python train.py --dataset="made-up ball-and-stick molecule models" --conv_stem=false --residual_init="scaled_by_depth" --weight_decay=0.0
Rows from block 3 of a small self-supervised image encoder, named by matrix and row number. Rows with one number belong to one neuron. Each number is 200 + 30 x the weight over its row's rms, rounded and kept within 0 to 999. All counts start at 0. After the name is the row's rms in percent of the matrix's.
After each neuron's rows are labels from the 100 images, of 14976, where the neuron reaches its highest value: "top examples" is what is common among them. Only what is clearly more common there than usual is listed. The data: made-up ball-and-stick molecule models. In brackets: how many of the 100.
# fc1: MLP up (model.blocks.3.mlp.fc1.weight, 1152x384), inputs 336-383
# fc2: MLP down (model.blocks.3.mlp.fc2.weight, 384x1152, transposed), outputs 336-383

fc1.172,088,202,226,219,254,182,185,210,191,168,216,205,175,204,248,208,244,192,212,187,180,204,179,172,193,197,217,201,227,244,175,194,165,189,254,206,214,216,234,161,191,184,167,203,174,211,206,197,191
fc2.172,090,307,212,196,173,131,184,219,182,260,202,261,272,247,237,222,191,223,255,183,223,193,203,193,253,178,199,178,227,213,190,269,200,221,210,186,192,240,201,191,132,165,169,244,170,180,205,213,197
top examples: small balls on sticks (74)

fc1.392,103,208,208,197,228,197,226,198,228,189,186,178,243,171,206,213,170,224,225,221,190,196,211,226,199,272,151,246,138,229,258,196,199,192,191,198,198,189,220,235,215,198,236,206,190,207,176,158,203
fc2.392,091,220,212,223,219,205,217,208,200,222,237,217,209,246,249,199,182,200,226,254,186,231,241,219,188,191,163,197,198,199,169,174,209,228,223,186,214,217,168,237,234,152,241,200,253,152,224,177,173
top examples: yellow ball (92); space-filling (62)

fc1.540,095,162,247,226,217,219,213,140,241,187,211,199,200,194,181,212,205,185,168,199,169,148,183,193,191,180,195,215,180,228,252,152,174,200,216,236,211,204,178,218,213,190,231,189,218,202,162,235,187
fc2.540,070,204,207,182,210,228,204,226,178,226,212,215,316,177,222,221,173,191,186,178,255,162,259,201,231,214,219,202,234,233,219,227,195,184,191,245,203,202,249,199,215,215,185,159,136,225,203,178,194
top examples: space-filling (83); purple ball (69)

fc1.523,123,223,133,259,160,144,216,162,189,203,160,224,254,211,192,231,235,185,240,137,184,204,218,200,188,180,193,173,206,198,188,184,224,195,251,220,238,183,197,220,203,199,207,202,136,192,247,197,227
fc2.523,156,203,242,224,217,234,200,186,204,213,184,213,181,175,217,196,185,212,206,212,219,207,206,205,245,191,196,196,198,194,192,207,180,214,164,228,205,214,189,173,198,189,227,200,208,181,212,215,243
top examples: yellow ball (100)

fc1.239,096,172,247,174,237,157,230,202,193,173,234,207,185,233,168,197,177,221,194,150,223,271,193,235,184,232,242,198,201,208,173,200,212,178,235,236,235,163,181,184,226,233,192,155,219,169,230,247,172
fc2.239,085,209,198,236,251,190,188,187,197,189,205,195,208,158,200,175,186,179,229,247,225,199,237,221,200,202,204,193,194,171,192,180,199,182,176,204,221,196,178,228,207,174,229,137,236,172,194,189,172
top examples: balls: three (33)

fc1.287,086,188,192,224,285,197,163,171,212,135,196,226,211,183,198,123,269,218,225,144,230,199,206,234,194,206,166,176,224,189,221,156,227,152,199,202,195,207,199,246,173,199,219,192,226,213,172,194,210
fc2.287,054,225,155,225,145,227,187,201,204,174,202,195,207,199,257,215,187,190,212,266,232,172,200,179,188,238,188,195,180,184,168,208,232,237,229,201,167,218,199,142,214,205,236,188,200,177,183,242,143
top examples: red ball (100)

fc1.177,093,188,179,195,204,214,196,183,211,156,168,166,194,141,194,199,221,194,251,149,141,213,237,234,170,212,193,186,196,229,213,206,230,183,178,213,204,151,231,215,185,184,179,221,172,174,254,165,227
fc2.177,071,101,198,188,195,233,206,190,198,206,214,137,261,173,206,164,204,222,161,213,220,163,212,191,166,160,145,194,214,167,198,198,233,257,164,164,197,183,169,179,211,216,191,144,238,221,224,186,159
top examples: space-filling (99)

fc1.559,079,212,219,207,191,209,174,188,189,184,217,200,167,170,177,201,210,172,231,194,191,140,190,192,174,202,248,199,211,193,231,198,233,201,171,156,105,178,258,183,160,194,130,170,168,204,175,135,218
fc2.559,051,206,264,188,203,208,189,197,194,202,216,179,264,180,223,202,199,189,240,197,123,209,215,175,211,196,143,236,201,165,192,177,204,232,164,206,220,251,232,196,216,238,205,207,203,161,199,190,194
top examples: balls: three (66)

fc1.62,092,163,240,189,246,227,223,226,209,175,185,208,233,201,131,207,264,221,213,114,191,204,184,266,209,171,185,217,224,229,182,190,197,175,172,237,191,213,211,219,197,169,205,199,191,247,205,131,188
fc2.62,103,229,183,214,159,192,159,227,211,182,211,181,215,224,235,192,209,180,149,182,231,183,189,199,159,227,187,223,203,178,207,209,232,195,201,196,149,209,198,177,201,179,229,175,215,176,202,246,113
top examples: red ball (100)

fc1.224,103,177,226,181,195,176,233,219,164,243,225,190,263,223,192,211,204,230,207,232,203,140,187,142,182,193,238,195,110,237,212,222,162,183,185,220,201,187,149,203,217,198,220,179,190,168,152,175,222
fc2.224,114,187,179,206,205,189,193,252,217,170,193,180,182,208,204,209,189,170,223,206,197,190,148,179,207,172,149,204,194,174,142,189,192,218,218,216,178,186,219,193,208,189,203,242,255,244,257,204,192
top examples: yellow ball (68); space-filling (65)

fc1.315,083,138,186,227,201,178,246,233,264,232,210,182,271,164,234,229,207,190,194,165,233,182,207,258,242,199,225,178,188,223,174,217,210,233,202,231,226,148,156,157,179,224,186,187,181,174,220,205,184
fc2.315,058,299,250,206,196,182,205,170,223,215,210,224,141,143,194,195,208,219,182,208,196,184,250,205,205,258,226,207,222,214,202,199,219,164,221,205,196,210,213,205,198,176,151,173,245,211,216,188,153
top examples: balls: four (32)

fc1.243,095,198,244,233,187,210,200,169,234,190,143,237,185,180,176,246,176,205,211,196,300,159,242,232,197,181,192,221,208,202,204,212,158,160,191,205,218,177,233,186,165,238,159,156,142,204,152,178,212
fc2.243,075,223,202,231,234,204,179,187,171,234,249,158,216,149,132,189,176,177,179,277,152,245,204,192,214,195,191,210,190,171,228,203,221,203,199,209,205,186,160,232,217,182,171,179,166,216,231,149,215
top examples: small balls on sticks (80)

fc1.85,104,172,182,222,176,193,202,185,178,218,223,160,202,199,247,194,225,194,185,144,108,164,176,216,187,175,231,223,167,216,187,163,190,200,225,168,201,184,147,208,203,201,184,249,190,229,198,156,147
fc2.85,107,209,239,244,251,238,209,195,236,198,143,219,165,184,179,182,209,193,191,214,183,207,210,215,203,225,205,205,153,173,220,199,201,171,208,172,219,210,181,204,208,209,200,178,178,182,183,173,244
top examples: red ball (100); dark backdrop (99); balls and sticks (67); balls: three (30)

fc1.283,087,149,173,170,213,190,196,209,242,198,200,193,163,160,141,222,249,242,124,124,168,170,235,206,164,209,225,148,214,222,221,211,216,207,192,188,205,140,153,207,228,197,190,193,204,233,194,279,241
fc2.283,067,225,209,210,185,205,209,192,171,184,209,214,212,159,222,190,194,167,198,200,167,149,202,179,212,198,190,192,193,147,184,238,190,211,226,187,190,241,221,174,182,187,236,177,201,193,212,238,176
top examples: balls and sticks (60); balls: three (36)

fc1.6,095,227,235,214,187,196,235,232,255,186,251,183,190,237,173,210,190,130,186,190,182,186,249,186,196,174,172,236,192,209,194,215,191,130,128,180,174,209,196,193,235,148,170,206,195,238,162,246,191
fc2.6,100,225,208,227,208,221,186,200,223,213,231,213,249,169,260,170,191,238,246,297,218,171,236,200,204,181,157,174,213,203,188,189,193,244,228,170,198,204,177,216,192,203,263,173,228,191,232,210,224
top examples: branched (84); balls: twelve (34)

fc1.309,091,163,203,160,184,129,227,173,237,190,201,193,191,189,172,203,236,160,222,195,211,202,271,210,198,207,202,195,231,234,199,219,221,177,184,179,174,147,157,176,190,195,217,224,145,202,202,237,235
fc2.309,077,243,215,224,164,209,231,187,219,211,174,223,164,237,246,217,169,194,212,166,258,181,210,204,182,241,175,212,230,182,195,166,209,226,242,203,189,204,215,196,205,203,237,208,192,182,198,234,153
top examples: green ball (100); dark backdrop (86); balls and sticks (61)

fc1.228,096,146,144,230,219,156,221,221,147,191,141,145,184,192,207,183,222,174,192,169,159,176,199,175,239,218,176,246,236,222,165,228,188,157,161,180,236,173,140,185,193,172,161,195,191,177,193,244,190
fc2.228,081,277,199,197,237,154,190,201,215,232,222,207,213,248,204,183,177,153,186,234,210,182,165,173,193,219,192,186,191,165,211,224,200,199,221,181,198,215,196,212,188,169,176,224,174,255,166,220,210
top examples: small balls on sticks (78); dark backdrop (75)

fc1.56,119,184,172,148,207,213,186,197,202,202,251,177,212,119,227,148,204,219,206,199,175,211,215,259,208,181,169,184,277,184,245,233,201,244,231,175,233,200,241,181,177,209,178,209,233,200,182,226,207
fc2.56,144,104,194,216,227,238,159,163,220,199,147,172,111,172,164,203,205,177,208,214,189,183,156,180,208,183,159,215,207,174,191,165,190,206,171,203,183,177,168,180,218,228,223,225,240,183,213,177,195
top examples: balls and sticks (62)

fc1.600,101,193,243,197,203,202,249,132,192,185,196,185,200,197,213,191,171,164,228,182,175,223,198,230,226,209,185,205,195,183,192,169,190,235,166,174,232,174,258,163,227,180,172,237,200,170,207,233,193
fc2.600,100,234,226,174,268,190,234,188,199,228,168,195,202,187,184,164,222,281,183,202,191,182,212,155,231,145,210,196,190,178,196,235,186,250,138,209,202,190,216,187,207,215,142,140,207,152,209,203,165
top examples: dark backdrop (90); space-filling (87)

fc1.591,112,194,257,233,223,204,245,215,196,233,172,189,187,180,228,218,223,190,206,144,175,234,180,233,177,168,187,209,211,212,183,202,200,238,170,217,204,161,221,192,164,226,146,245,185,225,233,201,176
fc2.591,108,252,219,171,187,209,209,183,174,142,203,209,202,234,201,196,259,195,188,166,175,225,196,231,140,214,212,221,201,234,221,211,177,217,197,206,201,204,210,192,183,252,219,164,212,189,223,166,197
top examples: purple ball (69)

fc1.598,085,189,208,180,251,163,226,217,197,221,198,223,201,186,225,185,201,220,242,212,163,198,192,199,212,211,254,145,196,181,209,195,185,234,258,190,212,274,180,221,138,226,177,232,163,196,166,135,181
fc2.598,074,251,282,242,203,149,171,203,193,250,197,183,211,173,186,175,260,167,199,166,186,197,183,215,215,194,229,219,240,200,235,156,230,246,217,170,194,192,194,222,229,190,209,211,269,149,215,205,153
top examples: purple ball (57)

fc1.649,112,184,216,165,206,212,204,188,185,166,209,168,189,185,201,183,185,209,229,229,166,176,180,275,195,230,212,196,210,171,240,195,238,256,157,243,225,201,185,165,180,238,117,220,203,238,238,198,202
fc2.649,128,231,251,170,248,164,186,192,186,205,151,193,121,171,170,199,240,205,203,166,169,189,128,169,208,160,194,196,199,165,205,157,195,222,158,168,207,194,166,202,157,234,211,187,236,154,237,169,181
top examples: balls and sticks (64)

fc1.292,083,227,205,159,199,239,198,190,198,232,242,216,211,226,189,192,183,178,191,156,181,154,194,177,186,215,211,206,224,187,155,184,206,242,175,192,216,184,213,186,162,162,186,227,234,204,208,208,233
fc2.292,100,228,217,252,217,300,185,154,180,197,168,251,190,176,248,190,204,253,191,266,206,206,183,191,281,183,208,184,219,204,173,204,193,206,207,207,221,211,156,229,253,197,295,217,212,221,227,192,216
top examples: balls and sticks (67)

fc1.279,099,224,219,187,206,224,202,219,216,201,187,140,195,182,209,248,173,208,217,179,154,155,253,217,222,212,225,154,185,236,236,226,223,219,178,189,218,225,219,190,175,175,199,228,202,236,210,216,233
fc2.279,070,272,181,223,179,241,195,185,195,215,208,204,240,161,205,180,191,233,198,203,265,213,232,213,213,178,171,179,244,206,208,205,192,223,209,192,229,195,196,192,203,151,244,225,193,149,248,192,145
top examples: purple ball (70)

fc1.723,087,229,219,172,216,231,207,195,230,213,155,229,170,220,268,245,175,198,188,230,213,215,199,188,207,197,165,160,226,186,178,237,198,196,148,151,216,216,233,164,234,191,212,158,258,178,175,178,174
fc2.723,105,267,189,208,182,271,204,175,190,228,174,250,230,190,245,168,197,209,230,245,239,224,208,190,234,183,205,186,217,177,187,208,182,226,225,207,219,208,172,245,215,185,229,199,233,182,217,189,207
top examples: balls: twelve (32)

fc1.237,097,139,243,211,201,252,160,158,206,213,187,154,186,214,209,198,207,225,195,186,182,166,176,212,181,226,219,242,152,244,181,188,194,127,207,170,183,151,248,205,157,221,174,199,188,220,163,154,241
fc2.237,102,217,202,261,219,162,207,164,223,216,187,167,137,185,173,201,196,129,214,215,222,247,248,256,206,210,147,178,204,188,212,190,244,231,220,182,191,208,220,201,241,153,194,221,234,196,181,152,193
top examples: branched (83)

fc1.617,085,256,209,169,185,183,240,170,245,208,122,199,241,175,218,174,187,237,191,208,213,195,176,206,237,184,143,204,209,160,206,196,214,213,182,208,251,172,188,239,212,203,246,171,224,162,247,223,169
fc2.617,111,227,196,223,244,207,190,192,186,212,195,257,187,219,252,169,208,199,201,240,218,201,167,203,199,172,239,194,217,188,196,198,181,189,215,219,201,199,190,237,240,194,236,210,246,199,189,213,251
top examples: balls: twelve (33)

fc1.767,093,171,197,210,201,181,249,231,209,210,175,203,162,217,191,242,159,231,166,249,177,168,220,205,167,203,154,225,241,243,173,220,227,238,238,289,217,208,247,168,137,221,182,218,218,235,220,205,191
fc2.767,095,156,224,193,181,194,232,204,187,218,208,187,266,196,184,244,265,215,195,165,189,171,144,121,211,208,232,197,171,209,179,245,166,190,200,175,194,232,246,180,155,200,103,221,172,191,229,173,171
top examples: small balls on sticks (87); dark backdrop (86)

fc1.331,102,192,209,219,216,262,283,171,209,186,157,146,175,228,206,230,227,263,183,221,243,181,221,233,214,243,205,169,173,196,188,219,182,191,154,202,210,195,234,172,186,260,180,192,206,221,190,222,226
fc2.331,094,194,237,195,245,229,214,216,194,214,188,201,229,185,164,178,248,217,158,199,192,209,229,241,239,194,242,195,163,168,226,208,176,171,202,195,223,157,207,215,236,200,181,201,124,177,164,181,159
top examples: dark backdrop (78); balls: three (61)

fc1.211,110,191,230,184,266,179,197,184,209,192,220,226,228,171,189,198,212,187,236,150,148,218,211,234,116,161,226,165,226,282,214,193,248,212,200,232,210,142,193,202,197,200,162,249,189,199,156,157,140
fc2.211,136,224,180,237,165,176,178,218,186,193,205,187,221,196,230,197,202,187,159,168,215,183,174,171,153,198,208,204,202,176,198,201,210,231,222,173,179,224,194,191,187,176,205,183,209,205,176,217,105
top examples: red ball (100); balls and sticks (71)

fc1.725,087,212,177,199,246,184,206,263,236,170,124,195,202,188,241,169,217,189,219,213,225,229,167,233,232,210,205,204,180,207,203,217,199,175,229,189,252,143,271,246,171,172,176,201,141,146,191,179,236
fc2.725,071,190,147,207,187,221,195,152,197,193,200,185,179,190,179,163,173,172,191,221,270,178,164,168,176,208,187,195,181,191,188,186,212,173,163,203,192,217,141,240,239,217,254,196,240,231,211,198,236
top examples: yellow ball (99); space-filling (71)

fc1.537,111,238,196,167,235,227,252,203,188,190,232,197,254,199,201,241,200,227,203,226,222,174,250,228,256,174,207,210,180,262,223,185,193,189,194,260,215,234,149,191,158,213,222,204,162,183,169,229,228
fc2.537,147,223,185,191,210,224,173,196,189,160,192,242,206,220,184,178,233,160,218,232,187,221,139,156,219,216,235,189,218,239,152,172,194,229,205,176,182,233,190,183,208,165,250,259,224,234,238,226,157
top examples: branched (84)

fc1.604,112,251,197,181,226,198,184,136,188,218,193,186,203,199,200,183,169,177,206,228,209,205,192,222,212,180,151,181,188,199,203,183,202,184,204,185,175,209,178,195,156,199,186,215,150,155,188,168,219
fc2.604,124,228,222,206,242,170,180,174,236,183,155,237,104,196,209,238,223,194,209,226,202,214,246,188,212,196,224,176,216,211,198,172,221,222,208,194,226,204,191,221,222,212,217,241,215,182,189,167,261
top examples: purple ball (55)

fc1.50,098,174,178,234,270,149,234,176,260,179,210,162,197,178,204,244,215,168,128,214,217,207,209,238,186,206,220,235,175,185,211,238,173,148,231,138,170,216,221,126,175,179,202,228,131,188,229,195,215
fc2.50,082,216,116,246,107,229,216,191,181,240,178,201,170,226,231,214,183,167,235,133,208,198,202,200,173,179,163,217,155,152,212,191,201,211,206,209,204,193,160,194,220,203,206,205,183,214,159,244,205
top examples: blue ball (100); small balls on sticks (62)

fc1.415,106,171,212,192,242,154,221,188,231,253,166,174,183,195,170,220,251,194,176,205,150,192,213,259,151,205,214,216,219,202,189,204,239,208,170,215,252,141,199,216,179,143,209,192,218,178,195,213,183
fc2.415,138,217,220,234,183,190,203,183,145,218,244,241,269,227,285,229,179,278,225,195,256,202,193,216,196,198,207,200,224,234,197,203,194,200,199,190,186,232,213,223,207,231,205,161,211,214,199,242,199
top examples: dark backdrop (100); space-filling (78)

fc1.565,110,186,240,186,208,200,222,211,171,205,190,205,231,149,201,226,249,175,201,153,202,202,227,216,178,203,199,154,244,269,220,179,261,204,230,223,192,159,212,217,220,175,157,216,155,203,167,133,154
fc2.565,125,232,174,229,161,178,183,223,178,198,203,197,226,181,223,195,215,190,166,193,221,172,180,186,151,208,220,198,200,174,203,212,227,220,243,175,184,213,187,183,183,174,198,187,199,209,182,214,100
top examples: red ball (100); balls and sticks (72)

fc1.124,081,177,249,197,198,188,161,179,173,123,185,178,211,190,193,212,185,231,206,276,251,200,192,244,169,223,224,255,176,228,215,184,203,227,174,176,206,209,162,225,172,191,193,214,190,190,190,177,194
fc2.124,055,235,249,248,209,204,155,217,174,205,219,171,237,186,173,161,232,155,180,148,193,267,112,237,245,192,218,191,214,140,248,172,219,260,222,186,188,191,142,192,212,187,222,247,160,228,206,212,203
top examples: dark backdrop (100); green ball (71)

fc1.178,082,233,195,216,176,199,244,150,201,214,165,133,166,163,181,228,209,190,198,128,213,239,209,231,182,186,157,136,280,198,166,197,245,201,236,198,239,179,203,212,162,190,211,163,195,179,248,206,211
fc2.178,067,145,216,227,261,190,207,199,168,170,199,200,215,162,202,161,203,210,169,269,172,184,218,261,170,242,183,234,200,108,196,176,208,227,202,181,195,192,169,242,191,237,222,150,271,191,195,200,167
top examples: yellow ball (73); space-filling (70); balls: three (33); balls: four (26)

fc1.312,103,199,133,209,166,186,167,206,216,219,186,208,193,176,184,190,183,153,291,215,197,214,203,205,198,230,157,131,179,203,177,179,251,210,221,195,229,218,210,215,219,209,214,192,216,185,180,164,252
fc2.312,113,193,214,181,203,237,182,204,272,242,226,181,216,247,204,212,193,132,210,200,233,222,206,203,161,159,128,255,165,116,215,238,185,215,204,209,199,207,205,196,162,159,140,200,224,181,235,166,236
top examples: space-filling (79)

fc1.417,100,179,244,238,176,206,184,178,229,223,207,211,210,218,232,211,225,144,251,242,208,211,188,222,174,206,242,216,223,218,211,191,251,165,213,181,230,203,230,232,222,200,202,208,162,191,212,194,208
fc2.417,104,220,184,188,225,154,177,194,208,177,203,183,172,151,221,161,206,174,254,224,231,232,163,232,130,156,155,215,189,171,206,197,227,231,194,177,199,161,187,229,201,152,204,162,250,184,235,133,223
top examples: balls: four (36)

fc1.760,093,220,215,190,176,226,181,214,253,153,235,198,203,153,158,184,239,222,177,188,149,211,197,213,163,165,261,212,195,204,245,254,235,177,193,155,183,148,169,221,166,222,160,195,250,182,223,171,209
fc2.760,090,165,172,188,208,199,213,203,199,234,231,131,217,179,151,209,201,171,174,194,225,208,235,195,195,183,183,215,179,165,205,234,173,176,188,183,213,206,228,208,163,225,127,156,198,165,177,184,165
top examples: dark backdrop (100); balls: three (84)

fc1.494,094,172,198,192,191,200,222,141,236,194,191,184,177,115,227,182,230,170,197,213,150,237,163,264,192,220,211,182,179,219,234,200,198,150,208,179,211,168,275,174,169,189,157,197,131,206,214,178,241
fc2.494,088,161,188,243,197,184,204,196,210,153,183,144,187,187,156,208,206,133,222,122,206,225,230,220,189,191,199,190,169,168,218,249,204,191,173,182,215,169,202,202,226,154,171,137,160,163,160,189,150
top examples: red ball (100); space-filling (91)

fc1.304,104,153,181,189,166,174,192,218,226,208,194,207,178,251,241,207,211,184,214,171,176,205,185,192,207,220,196,156,205,239,232,159,227,206,215,189,194,235,209,242,205,214,208,190,231,200,181,233,214
fc2.304,115,175,189,182,205,202,202,200,248,203,236,205,216,189,205,176,180,170,266,254,226,230,207,226,170,195,160,214,226,172,145,249,191,211,180,225,211,189,192,237,225,167,202,206,235,200,240,147,222
top examples: yellow ball (88); balls: twelve (27)

fc1.637,108,211,157,214,71,204,207,197,190,189,198,180,204,208,169,191,166,201,182,192,199,176,164,174,176,197,243,169,203,219,188,192,228,235,161,112,183,165,193,200,172,221,197,207,209,195,197,253,186
fc2.637,127,199,251,120,197,213,209,191,180,229,173,215,232,154,216,206,205,189,161,122,233,220,200,207,183,186,180,219,196,213,214,184,226,201,175,237,196,208,205,200,208,261,215,202,249,240,198,188,154
top examples: green ball (100)